A small image classifier, trained from scratch.
Training: adamw at rate 0.0019, 31800 steps, held-out accuracy 89%.
Rows from block 8 of a small image classifier, named by matrix and row number. Rows with one number belong to one neuron. Each number is 50 + 10 x the weight over its row's rms, rounded and kept within 0 to 99. All counts start at 0.
After each neuron's rows are labels from the 100 images, of 14976, where the neuron reaches its highest value: "top examples" is what is common among them. Only what is clearly more common there than usual is listed. The data: larger renderings of crowded toy scenes.
# fc1: MLP up (model.blocks.8.mlp.fc1.weight, 384x96), inputs 0-95
# fc2: MLP down (model.blocks.8.mlp.fc2.weight, 96x384, transposed), outputs 0-95

fc1.195:65 44 51 62 06 50 60 56 55 40 50 50 50 55 50 50 50 38 58 52 58 50 52 28 50 41 50 37 53 50 66 63 65 44 58 37 50 50 63 52 44 35 57 39 52 45 72 50 50 62 55 49 53 58 51 52 30 56 41 36 50 48 40 57 50 59 50 38 50 52 55 37 45 59 50 30 50 50 72 66 50 50 60 50 58 59 44 71 49 50 50 52 69 50 53 50
fc2.195:45 50 50 72 63 66 67 50 52 56 54 45 50 57 50 44 50 50 39 28 59 63 50 52 50 52 54 41 25 57 53 51 50 27 57 60 40 50 61 68 50 41 52 53 61 28 50 65 52 37 67 52 48 40 67 50 48 44 57 50 50 50 59 56 53 35 63 52 47 58 37 75 58 26 44 50 32 50 35 51 44 52 38 50 58 44 57 46 50 52 44 46 39 47 65 43
top examples: mug; teapot; largest object: mug

fc1.216:60 38 34 60 45 60 55 53 57 63 50 50 50 57 57 50 48 35 50 36 70 50 47 50 41 50 39 50 50 50 50 50 72 53 50 43 50 61 50 46 53 53 37 44 32 35 40 35 53 55 50 50 23 51 50 61 65 49 50 27 50 50 73 40 53 38 54 62 50 50 43 51 69 36 32 45 57 50 50 50 50 55 50 50 62 50 50 50 54 50 63 25 54 66 50 80
fc2.216:50 50 45 50 48 44 71 49 50 50 63 52 69 50 56 50 55 64 50 48 46 50 60 50 54 50 52 50 51 50 50 50 41 66 55 50 35 50 64 50 60 50 66 57 50 50 38 65 50 50 50 43 61 67 40 50 31 80 32 69 45 50 29 47 56 52 46 51 33 56 51 53 39 64 50 39 50 75 50 26 49 50 50 50 50 50 20 49 47 46 50 65 36 50 50 35
top examples: mug; light from the right; largest object: mug

fc1.141:47 50 24 50 50 50 50 62 59 61 42 50 45 61 50 57 50 48 37 50 68 54 68 50 50 70 50 32 50 40 56 50 37 39 45 46 34 55 54 59 50 39 50 58 60 25 42 44 50 73 69 50 24 44 55 45 50 50 45 50 50 52 50 50 49 44 55 47 40 54 34 71 54 39 40 63 61 68 50 69 36 50 50 47 48 41 61 56 50 43 52 47 62 34 50 67
fc2.141:50 50 50 77 50 50 79 50 50 46 77 72 45 72 38 56 67 47 41 34 62 56 50 44 50 42 58 48 34 55 48 62 56 40 32 22 38 48 50 64 60 52 50 40 50 48 50 48 58 44 49 50 41 56 44 46 63 58 45 54 39 40 53 50 56 50 42 50 54 66 50 48 42 59 49 41 50 43 27 50 38 50 50 50 59 39 50 64 40 50 44 42 54 39 61 51
top examples: mug; largest object: mug; sofa

fc1.107:58 50 44 50 50 71 37 51 50 50 50 50 54 50 50 79 44 28 50 50 57 19 44 33 41 53 50 50 50 50 58 44 44 50 47 39 73 50 58 50 48 69 36 53 35 28 60 27 61 50 50 50 39 62 66 55 50 50 50 40 36 52 68 32 51 35 50 43 52 50 44 60 47 50 50 61 50 55 50 51 41 58 55 50 50 50 63 50 50 50 50 23 58 50 51 54
fc2.107:43 45 39 47 47 37 56 50 64 50 50 58 63 50 64 57 48 52 58 50 50 50 50 50 50 48 50 59 74 50 44 50 39 70 47 51 50 43 50 50 74 50 58 60 35 50 44 50 50 50 34 19 50 51 34 50 50 54 31 53 50 67 50 50 50 58 37 60 50 50 65 29 50 64 51 60 73 56 50 31 50 50 55 46 50 62 50 31 50 58 57 67 30 54 44 32
top examples: yellow object; its colour: yellow; arch; largest object: arch

fc1.327:63 50 37 30 31 39 31 39 40 50 39 50 44 51 70 59 53 33 39 46 50 57 72 50 43 50 54 58 59 50 51 59 48 40 45 50 45 50 50 41 53 49 25 41 50 37 67 35 45 57 50 60 45 43 50 50 51 50 51 25 50 73 42 38 50 50 56 45 58 73 50 55 59 61 50 50 71 51 50 50 46 50 50 44 38 67 50 61 50 44 56 25 50 50 50 49
fc2.327:50 50 51 48 46 37 43 49 38 61 50 50 50 53 72 68 33 34 43 75 39 40 60 50 54 47 61 79 62 40 35 43 44 61 30 50 56 50 50 55 50 50 50 50 50 58 51 43 50 52 28 30 46 61 42 40 51 50 44 50 57 54 36 50 50 69 38 50 50 50 59 36 50 71 50 63 50 50 49 50 65 50 55 72 50 66 50 43 35 50 65 48 44 50 50 41
top examples: trophy; largest object: trophy; truck

fc1.176:59 45 50 50 50 49 43 53 50 48 32 54 52 37 50 50 35 50 32 65 53 28 37 40 54 72 50 65 51 38 51 50 50 50 35 60 50 78 33 50 57 50 49 48 59 55 50 44 57 50 62 44 50 33 54 41 50 50 50 50 35 61 44 50 61 70 59 58 50 50 71 49 50 46 51 55 37 41 61 59 46 34 62 50 64 71 66 43 47 42 50 64 58 50 30 35
fc2.176:45 50 49 61 25 50 72 50 50 66 50 63 65 41 67 50 56 50 33 65 49 53 50 22 45 50 50 50 38 50 50 50 50 50 46 50 68 62 66 49 50 78 37 48 29 50 73 50 49 46 42 51 50 43 50 50 54 50 50 27 40 50 50 34 33 55 50 48 50 41 50 48 59 60 60 46 49 40 67 33 50 50 54 49 50 50 27 40 50 43 50 58 50 50 50 50
top examples: light from the right; snowman; largest object: snowman

fc1.149:50 50 49 58 41 45 45 37 58 51 42 58 59 47 78 49 50 50 50 50 54 27 45 50 55 24 49 66 50 81 59 33 50 50 49 50 51 50 30 51 50 61 50 40 50 43 40 88 50 50 36 50 58 50 29 50 55 38 44 50 50 50 80 48 51 43 50 50 50 50 50 50 50 50 50 53 49 49 50 50 37 50 47 30 40 69 50 50 50 55 61 50 48 45 50 45
fc2.149:43 51 54 50 38 71 50 68 38 61 50 50 34 56 50 51 32 58 50 50 60 72 50 50 45 60 44 30 38 50 59 37 50 53 49 40 48 53 64 43 48 41 52 50 60 39 50 54 34 72 50 55 42 50 50 58 53 59 50 50 50 51 67 56 47 43 50 29 50 50 53 50 71 50 38 71 55 30 50 56 46 34 46 57 50 38 46 61 45 65 61 51 49 30 45 78
top examples: light from the right; tree

fc1.346:50 50 47 45 50 30 50 58 60 50 50 50 69 37 40 43 50 41 25 55 50 40 43 35 34 59 42 50 47 50 50 60 69 51 50 42 35 49 34 50 50 50 20 37 68 44 50 35 33 50 55 68 55 38 50 63 32 48 57 50 62 50 47 45 34 43 68 73 50 63 50 51 53 61 49 50 53 45 50 33 50 55 59 47 50 50 50 53 64 63 50 46 50 50 33 56
fc2.346:50 59 35 64 30 46 55 45 47 66 52 81 50 54 50 46 50 50 32 50 69 36 48 50 62 35 45 48 43 50 50 43 57 45 53 50 50 34 50 74 50 36 46 31 52 54 51 50 51 50 49 50 53 55 36 62 56 64 61 36 51 50 55 36 57 33 57 55 55 36 38 50 56 50 38 56 59 55 49 39 55 31 63 50 57 58 83 50 62 50 50 50 52 64 52 50
top examples: light from the right; umbrella

fc1.151:51 35 16 44 56 64 50 50 48 62 50 50 50 50 68 73 28 40 42 54 61 65 56 25 49 59 58 50 51 53 49 56 50 50 50 47 50 53 50 50 54 39 41 50 50 34 66 38 49 56 39 36 27 54 50 72 50 56 43 48 53 62 50 50 61 61 55 50 50 55 38 52 56 37 50 55 54 39 51 50 50 55 51 38 66 43 47 25 36 47 64 39 48 63 50 50
fc2.151:50 49 50 50 50 43 63 33 50 29 50 50 50 50 60 56 62 45 37 62 54 50 46 50 71 47 50 50 50 45 50 54 38 53 41 30 50 50 62 50 63 50 48 42 50 50 57 57 55 50 42 25 51 49 26 61 50 50 47 45 50 75 50 42 58 75 50 53 62 46 50 42 50 74 58 47 59 32 46 39 46 29 50 36 50 51 50 34 50 46 50 60 43 52 50 18
top examples: trophy; largest object: trophy

fc1.47:87 56 50 28 62 40 56 59 50 50 55 57 50 66 50 51 50 32 38 50 47 55 50 58 37 59 67 59 64 50 50 50 50 56 29 37 66 50 45 52 50 52 57 50 50 64 65 50 50 58 50 42 33 67 62 65 64 37 60 31 41 46 39 29 50 64 39 50 62 50 50 53 50 58 39 50 50 41 50 65 44 48 50 50 36 50 50 48 50 53 60 50 62 56 50 39
fc2.47:38 51 40 59 50 56 53 49 54 37 35 59 58 50 31 44 59 45 39 39 45 54 42 39 76 44 35 45 45 49 54 50 50 50 79 50 27 30 66 52 50 37 59 60 50 51 50 50 54 36 61 58 64 39 50 41 33 64 65 53 48 64 55 50 50 45 64 55 64 50 50 50 50 60 50 50 62 53 43 27 50 48 53 43 45 59 49 55 50 53 34 50 27 36 57 62
top examples: trophy; barrel; largest object: barrel; largest object: trophy

fc1.253:52 50 52 50 59 50 50 40 50 66 39 60 50 50 57 38 12 50 50 43 50 28 59 50 50 50 50 50 50 51 50 47 50 54 50 46 50 50 52 49 58 50 50 38 30 50 40 50 36 50 40 40 31 50 50 50 47 35 44 52 48 72 54 57 65 55 59 47 55 50 49 78 74 43 45 57 66 50 53 45 42 58 37 30 50 48 33 50 47 43 62 45 63 50 80 49
fc2.253:50 57 68 74 50 56 53 50 50 50 67 50 39 61 26 50 65 48 53 34 50 50 50 56 40 50 32 50 40 41 40 64 66 50 50 22 50 52 50 57 41 66 53 47 61 60 50 43 50 28 65 58 50 50 55 50 50 30 57 42 50 41 50 55 73 46 62 50 50 50 60 50 41 44 50 51 50 50 38 50 55 47 41 50 50 38 50 62 59 44 29 47 55 39 71 67
top examples: mug; largest object: mug

fc1.281:45 58 47 16 44 52 50 42 50 56 51 55 60 50 50 56 39 67 50 57 73 56 30 33 50 50 45 45 45 60 50 67 52 50 50 43 50 73 50 57 82 50 47 48 54 50 50 24 50 60 50 50 60 54 45 50 50 54 56 38 66 50 35 50 48 52 50 50 50 47 44 65 36 50 32 55 58 50 50 57 58 55 63 50 69 59 63 45 33 46 47 63 60 50 38 39
fc2.281:58 50 50 59 50 35 38 44 52 50 47 50 56 45 40 43 53 55 50 50 50 46 40 56 50 50 50 74 64 49 50 59 46 58 55 47 28 42 57 54 60 40 48 39 58 48 41 50 42 23 50 35 55 39 33 42 40 50 60 57 50 60 27 50 50 61 57 73 55 50 66 45 49 61 71 40 58 54 50 33 67 29 63 58 60 46 35 45 54 47 50 63 50 61 30 41
top examples: trophy; largest object: trophy

fc1.155:55 46 57 54 52 52 50 50 50 43 58 75 57 41 46 63 61 52 50 50 53 50 50 42 50 55 50 50 50 43 50 59 57 38 36 61 40 57 38 79 50 56 41 50 69 59 50 30 47 50 57 55 34 50 50 33 50 50 50 42 41 50 39 50 52 24 49 65 50 50 40 50 50 43 56 29 50 29 44 87 50 38 48 50 50 44 46 50 50 63 50 34 67 50 50 65
fc2.155:44 50 38 71 65 58 50 48 25 50 73 40 50 61 51 45 50 65 61 61 76 59 50 50 50 45 31 51 48 50 50 50 40 50 48 30 47 40 50 72 62 50 50 41 47 34 43 50 60 53 49 29 29 65 57 45 62 50 50 50 50 31 55 50 48 48 36 50 24 58 50 59 50 40 50 50 50 50 50 65 50 58 50 44 51 50 39 63 54 57 50 49 50 50 49 69
top examples: mug; house; largest object: mug; largest object: house

fc1.92:70 50 50 34 38 27 50 37 76 50 39 50 50 28 67 50 50 68 56 46 50 54 31 50 50 50 50 55 50 50 50 44 38 51 42 50 50 57 43 49 66 70 46 33 66 46 50 38 44 51 50 50 53 67 33 50 50 66 50 40 49 43 50 50 50 65 50 54 63 40 40 52 38 74 50 39 61 50 46 59 50 59 64 40 50 50 50 31 32 44 50 57 60 50 40 45
fc2.92:58 50 32 36 52 28 50 39 38 56 53 66 50 44 57 50 50 50 50 63 63 38 51 58 60 44 49 69 78 50 47 47 31 50 43 48 50 54 50 50 63 45 50 40 50 47 42 47 50 50 40 31 51 59 36 49 54 71 50 52 51 50 26 49 50 63 47 58 46 51 61 48 50 58 60 48 66 50 42 42 50 50 68 40 61 31 54 44 50 50 56 66 50 50 25 25
top examples: trophy; largest object: trophy

fc1.261:66 53 46 60 34 52 50 50 56 50 28 41 63 50 50 50 43 48 50 43 50 47 53 43 50 71 40 19 50 50 65 66 67 50 50 58 33 51 44 55 50 50 46 63 40 32 61 59 50 62 58 50 50 43 53 50 07 78 52 45 57 58 53 50 57 28 51 56 52 50 50 51 50 50 49 48 52 50 60 50 50 50 50 29 52 53 45 50 50 59 54 50 46 62 60 50
fc2.261:48 32 50 53 50 40 50 79 50 67 43 37 60 45 42 50 54 44 50 54 44 48 48 50 23 50 49 50 50 63 60 50 50 50 53 75 49 64 36 36 40 50 31 46 50 60 58 57 48 50 57 50 39 36 44 39 55 55 61 36 50 46 50 54 24 49 61 52 27 44 50 50 50 38 59 46 36 51 59 73 50 50 42 63 51 74 38 37 50 52 50 50 46 55 50 50
top examples: yellow object; its colour: yellow; light from behind the camera; sofa